From a checkpoint of a small multi-label image tagger: arch vit.
Rows from block 2 of a small multi-label image tagger, named by matrix and row number. Rows with one number within an expert belong to one neuron, the router's apart. Each number is 200 + 40 x the weight over its row's rms, rounded and kept within 0 to 999. All counts start at 0. After the name is the row's rms in percent of the matrix's.
Before each expert's rows are labels from the 100 images, of 14976, where the router gives the expert most weight on average: "top examples" is what is common among them. Only what is clearly more common there than usual is listed. The data: drawn human figures in many poses.
# router: router (model.blocks.2.mlp.router.weight, 16x160), inputs 0-159
# up: expert up (model.blocks.2.mlp.up, 16x160x160), inputs 0-159
# down: expert down (model.blocks.2.mlp.down, 16x160x160, transposed), outputs 0-159

# expert 5
top examples: black trousers; black top; bowing
router.5,102,159,267,237,152,210,204,211,148,220,159,308,224,156,156,175,223,194,233,190,198,284,256,215,131,219,227,185,146,176,265,222,119,247,181,185,282,207,188,137,234,197,184,205,223,213,242,207,165,187,210,189,186,204,210,216,204,163,220,248,220,195,169,215,139,214,201,184,209,217,205,171,202,187,165,142,126,164,223,253,228,170,204,197,254,201,197,287,134,228,218,176,248,153,199,193,144,192,186,206,197,192,175,129,234,193,139,281,220,235,191,127,160,228,251,169,172,248,214,218,283,185,248,243,120,234,178,230,253,207,196,176,220,130,234,85,230,198,238,245,173,120,178,154,129,157,106,149,187,174,215,229,165,246,246,229,224,195,168,203,209
up.3,096,154,200,222,228,203,184,207,185,196,274,219,182,175,190,198,151,140,135,114,237,263,285,224,138,215,168,219,184,261,232,207,202,190,251,256,214,186,219,211,192,221,163,223,187,164,224,222,259,163,272,197,227,220,196,142,233,214,170,229,178,245,187,187,210,258,175,179,146,205,149,158,104,198,154,175,202,198,228,121,260,234,191,238,238,191,158,138,169,233,206,264,287,169,298,238,205,175,227,176,218,200,265,313,248,205,211,261,180,173,192,216,158,235,207,166,221,247,217,238,145,178,155,168,197,192,221,190,215,173,184,139,244,170,290,144,201,215,125,138,197,190,168,151,246,133,165,148,260,205,185,141,207,226,164,193,264,162,197,220,230
down.3,102,197,267,179,176,175,290,124,123,215,228,174,231,172,132,208,171,195,222,197,251,192,234,211,170,223,241,143,273,211,103,173,153,182,211,249,182,222,192,150,275,198,176,203,181,193,182,194,176,169,211,229,202,231,270,183,172,182,150,232,191,213,146,112,240,130,234,229,205,189,223,210,196,233,178,260,146,151,190,164,168,302,206,200,172,187,172,190,151,250,111,220,214,147,220,232,266,187,276,175,203,172,232,154,166,132,170,235,99,188,236,221,173,230,268,229,203,207,229,164,203,228,183,276,197,214,284,187,202,165,241,165,158,125,169,169,283,202,169,221,206,262,153,212,174,181,153,171,270,231,223,211,220,167,176,190,188,205,230,229,242
up.4,094,228,204,228,200,202,116,180,245,185,167,224,226,113,166,248,286,190,160,217,225,228,192,202,226,220,156,181,174,141,84,198,179,205,247,197,146,213,216,202,157,119,204,246,171,237,192,240,219,168,237,179,217,197,234,230,198,145,175,210,272,255,190,213,156,152,214,201,217,115,175,175,189,201,143,206,226,195,201,201,141,159,213,271,165,257,191,191,268,169,209,182,191,267,216,158,208,179,234,210,113,196,285,262,135,235,270,142,180,237,198,250,208,160,244,203,162,218,214,237,270,228,185,173,191,177,236,224,226,164,197,197,286,226,234,194,258,189,238,142,220,309,255,177,151,218,95,148,197,207,218,127,218,236,191,230,200,196,196,167,169
down.4,086,243,228,181,185,194,175,266,161,128,224,155,240,214,230,89,184,117,267,214,199,245,239,158,271,312,260,250,161,186,193,218,140,212,183,173,205,211,217,221,192,264,136,253,190,281,200,233,180,184,194,177,142,239,195,224,233,146,209,188,148,151,212,189,238,235,230,204,140,229,196,149,190,215,131,211,210,152,217,235,203,272,220,272,204,170,229,203,146,193,240,165,168,219,171,204,189,250,219,247,226,198,187,166,241,157,234,186,251,161,202,196,202,251,198,152,204,226,182,147,138,201,113,284,159,290,181,120,209,234,206,204,219,162,229,182,248,193,173,152,214,177,159,175,240,308,219,184,223,178,204,202,151,150,163,232,178,152,159,200,182

# expert 10
top examples: purple top
router.10,090,137,208,204,201,112,172,149,163,173,170,187,197,185,208,240,181,178,318,213,178,200,249,221,226,220,118,286,173,225,198,194,213,278,143,186,196,147,239,191,223,226,253,177,286,192,203,212,240,204,238,191,223,223,243,156,175,222,198,224,145,244,252,153,164,217,154,180,192,174,190,159,206,172,194,232,247,207,229,279,219,143,263,185,246,192,218,200,250,164,192,157,215,116,166,155,150,156,187,196,218,221,217,180,206,182,155,295,234,194,229,166,161,159,276,243,178,202,253,205,284,195,156,165,169,240,151,222,186,259,272,173,188,125,206,192,215,210,303,245,209,174,234,185,203,198,188,149,251,150,168,239,124,270,209,218,147,189,180,227,134
up.3,105,240,189,221,205,174,250,148,191,214,174,163,218,188,287,251,213,238,244,104,151,144,212,121,234,184,162,208,194,248,195,169,217,184,202,225,216,178,173,209,139,224,178,288,208,171,153,193,212,182,235,209,182,187,169,251,208,204,269,164,208,255,219,193,189,152,95,193,256,294,139,185,137,186,268,152,223,175,254,155,228,163,210,235,183,212,236,193,309,240,242,154,184,167,164,163,207,235,139,195,146,249,242,300,207,215,204,173,237,188,193,242,140,110,199,196,159,123,194,215,176,241,192,146,295,199,151,193,218,216,201,210,185,227,226,256,250,201,229,221,183,236,270,196,175,199,211,122,209,220,203,159,193,241,192,171,161,254,243,195,195
down.3,110,199,155,279,261,174,187,261,150,171,163,179,242,194,188,188,240,176,232,235,189,183,203,168,160,236,224,129,192,215,221,237,197,171,228,137,210,166,226,144,205,204,196,207,207,230,239,223,196,148,145,236,177,275,139,202,194,175,248,184,134,129,137,198,177,225,339,186,176,175,207,193,221,263,163,265,240,201,208,258,164,202,213,201,167,212,203,230,186,162,164,161,189,236,91,214,217,223,251,175,200,221,144,206,150,191,142,180,166,214,177,228,223,144,208,166,313,199,211,199,158,193,213,282,186,174,176,169,221,186,165,227,218,215,111,212,196,242,305,170,193,142,234,182,168,197,190,294,172,154,185,204,230,261,260,192,216,140,165,243,280
up.4,107,193,153,168,210,239,231,120,200,228,200,130,246,200,209,272,169,194,159,233,203,162,216,247,202,224,216,213,152,246,131,250,163,153,182,255,184,188,282,195,156,200,222,168,189,257,195,191,207,227,197,204,178,226,238,154,217,122,220,204,185,286,182,186,180,194,196,217,173,175,143,154,198,247,250,192,204,194,163,139,247,210,151,218,144,230,180,257,281,271,200,256,237,137,240,164,228,228,169,191,152,218,270,206,120,259,157,162,216,205,189,252,160,208,182,204,135,174,251,229,201,213,138,126,238,189,167,169,181,185,177,183,247,228,191,256,237,217,195,179,180,317,190,233,180,191,165,113,237,138,274,127,232,113,231,177,235,258,202,190,180
down.4,101,215,217,254,301,140,185,227,215,262,227,134,185,222,179,153,220,172,207,222,146,139,239,229,162,267,205,213,100,232,231,201,137,149,166,205,169,165,255,209,186,241,214,177,158,192,181,170,271,189,171,220,218,228,171,189,228,236,173,217,165,191,187,274,217,221,137,170,225,157,140,197,224,243,238,296,196,184,227,248,81,212,184,137,260,218,113,235,169,155,185,196,251,206,132,265,221,173,244,201,188,251,223,230,164,185,202,245,197,142,169,214,210,188,231,161,245,195,216,228,182,77,252,206,163,184,105,245,244,250,179,208,183,240,213,216,167,185,192,165,189,220,212,174,274,178,214,269,206,212,199,174,183,190,260,203,175,174,146,232,221

# expert 2
top examples: black trousers
router.2,105,204,162,191,146,224,199,239,175,267,207,258,200,182,261,175,204,228,244,227,143,192,134,266,136,184,239,183,159,229,173,175,177,190,190,206,170,214,190,212,242,182,159,192,222,177,235,225,140,266,204,234,252,178,175,261,243,266,177,201,238,148,239,191,169,109,214,192,241,209,247,290,165,211,200,197,272,209,184,209,236,190,127,186,195,247,224,217,184,172,232,218,209,231,173,232,113,239,164,163,142,162,201,198,219,236,271,168,251,212,200,174,160,201,125,295,202,181,192,164,224,223,260,264,103,151,212,196,204,212,243,258,173,281,134,227,175,147,247,232,143,167,194,229,108,209,82,195,186,195,168,213,228,197,260,208,207,186,198,138,185
up.3,099,216,278,196,173,194,145,168,264,223,194,218,151,173,176,185,168,210,157,127,203,243,239,208,162,181,210,183,234,179,158,222,134,164,271,205,206,254,214,110,158,161,200,184,178,138,180,83,246,230,206,185,217,227,208,170,233,185,204,165,244,183,204,208,199,204,175,237,259,163,256,214,241,212,223,224,196,209,217,222,162,148,194,152,169,290,230,208,160,247,179,221,232,155,273,181,255,225,218,226,115,224,199,181,147,185,221,273,125,228,190,249,214,217,209,165,237,175,140,197,97,148,285,214,263,225,258,207,225,134,217,203,171,199,185,200,148,203,184,160,146,185,129,126,244,211,215,215,211,264,171,219,216,161,227,200,208,298,203,288,169
down.3,097,224,158,167,162,259,161,306,246,142,171,193,248,117,161,200,215,132,201,186,264,140,255,183,167,229,210,209,207,173,150,249,213,120,208,196,236,234,201,231,170,204,229,195,221,223,227,268,130,259,212,193,256,192,215,229,200,211,202,228,167,123,155,211,128,220,230,160,223,185,257,148,198,221,190,210,219,154,247,238,178,157,256,184,173,179,217,262,208,163,198,116,168,192,146,175,115,232,140,207,161,173,147,151,263,257,251,209,200,216,254,200,202,162,182,219,213,189,171,125,242,182,190,204,200,288,160,180,193,263,163,259,234,234,259,141,216,241,228,197,119,228,188,200,195,264,226,236,238,191,161,213,237,202,164,223,147,195,247,132,136
up.4,091,279,182,270,144,191,206,116,174,155,216,198,202,189,249,220,191,272,169,174,251,145,175,214,245,222,196,260,198,217,136,241,246,195,147,200,134,203,247,225,229,229,207,187,182,219,203,189,239,191,239,191,233,196,213,240,205,174,204,207,144,171,178,251,212,196,155,220,225,222,266,165,177,207,241,242,280,281,291,216,231,187,151,230,216,215,227,216,252,162,260,133,184,181,251,218,219,183,181,236,217,188,191,232,213,182,225,146,243,226,240,117,226,77,184,212,169,225,185,172,175,257,152,203,175,219,176,148,201,211,199,121,111,222,168,229,262,170,213,269,171,190,249,205,157,178,164,200,176,246,144,228,165,158,146,222,255,245,88,150,145
down.4,090,176,156,144,181,168,214,184,196,228,301,211,147,258,208,186,192,265,183,148,206,233,194,173,166,247,198,186,290,243,232,151,156,223,220,181,234,154,203,155,210,239,131,246,251,196,162,174,221,181,189,201,92,271,214,224,198,216,235,253,204,272,244,123,222,180,225,191,175,158,140,160,240,239,135,200,180,187,129,177,235,260,208,186,199,162,149,167,151,277,137,286,239,132,232,195,262,204,255,155,179,214,227,251,170,270,175,236,204,213,204,161,236,213,198,201,173,196,298,245,222,218,226,204,256,182,318,196,184,210,222,189,190,178,174,198,201,210,224,198,233,153,199,181,181,187,167,145,170,133,194,170,195,225,252,148,192,148,146,234,250

# expert 3
top examples: handstand
router.3,107,125,191,197,232,162,208,112,247,162,203,150,188,228,220,225,196,186,161,179,244,200,167,130,240,225,217,237,275,171,173,203,244,156,204,132,221,218,213,196,178,204,177,213,207,182,173,186,235,217,192,182,208,102,259,248,148,183,207,236,172,147,230,221,266,293,137,216,214,152,156,207,215,119,266,167,208,210,199,142,203,191,254,170,174,168,169,234,173,224,223,264,191,155,212,163,220,191,217,188,268,130,176,194,127,260,173,157,222,244,188,197,220,235,201,179,196,199,225,129,210,289,226,200,252,150,188,233,183,98,174,251,175,199,200,141,223,260,171,268,266,142,250,268,164,223,248,175,254,274,252,162,222,181,215,262,170,178,209,142,214
up.3,104,225,175,193,180,225,209,311,230,189,205,168,222,177,199,188,165,143,259,235,151,183,233,184,189,246,182,185,201,157,117,180,170,200,281,218,178,276,146,207,199,272,158,227,160,176,226,223,192,193,168,220,234,200,221,170,255,157,217,127,206,211,185,170,196,72,181,157,198,319,274,242,111,239,163,253,168,170,183,199,233,181,180,247,196,190,199,262,187,210,208,207,200,249,208,216,229,118,214,199,212,241,173,169,286,132,217,225,192,226,189,184,188,141,134,204,205,174,212,249,162,126,129,226,220,296,228,171,220,244,164,155,199,118,217,201,223,160,236,227,165,245,226,156,191,261,202,179,202,194,201,285,184,256,205,199,180,186,211,223,249
down.3,112,234,194,120,178,192,202,157,158,225,209,128,277,178,261,103,216,205,190,235,168,195,232,211,180,227,203,179,221,228,154,205,229,219,241,251,102,265,223,190,203,235,182,195,170,158,163,180,154,146,107,215,193,171,174,177,251,226,158,167,261,188,239,185,241,207,253,223,151,237,205,217,204,176,190,180,253,251,243,176,215,182,147,232,204,182,196,246,219,156,225,239,250,195,178,174,219,106,297,223,150,181,123,159,168,286,208,191,215,207,160,145,192,180,143,136,220,216,201,257,160,183,221,197,212,182,229,109,176,230,289,188,183,168,227,211,252,162,224,232,228,136,221,117,146,241,140,186,151,243,211,234,170,210,170,175,241,187,198,224,289
up.4,105,165,206,264,131,175,100,299,188,194,304,213,253,215,170,228,173,209,221,202,193,187,245,220,169,166,188,188,173,245,218,154,225,227,199,142,159,211,187,119,203,208,230,199,293,225,249,130,137,143,170,167,233,278,236,219,226,204,131,192,233,175,197,252,214,279,240,161,208,241,234,201,248,199,171,223,189,196,230,198,123,187,104,218,241,199,178,189,202,183,213,214,223,246,316,123,208,191,227,154,182,201,150,170,159,169,227,230,204,178,150,243,213,230,196,227,212,179,162,182,232,125,174,157,182,163,264,172,180,220,216,185,186,190,207,190,163,228,147,257,231,230,253,200,233,209,182,195,163,133,208,204,206,207,135,193,167,273,218,203,87
down.4,109,146,187,191,212,246,141,275,264,178,220,187,270,184,223,147,261,168,224,257,135,173,225,263,135,234,201,240,223,217,253,213,153,224,203,140,234,256,248,219,192,212,194,191,266,239,229,122,162,234,203,201,157,201,139,195,220,178,178,141,139,124,245,182,224,150,243,142,214,214,192,191,234,189,166,127,201,180,260,247,217,186,145,239,201,255,280,271,213,130,260,245,185,222,158,159,131,198,263,226,209,185,149,205,133,242,194,223,251,177,152,178,261,162,124,137,219,223,223,151,225,209,263,169,173,180,177,171,223,174,245,236,201,206,181,197,169,163,258,176,238,130,232,213,175,202,177,180,219,148,219,198,176,265,212,171,155,144,165,153,176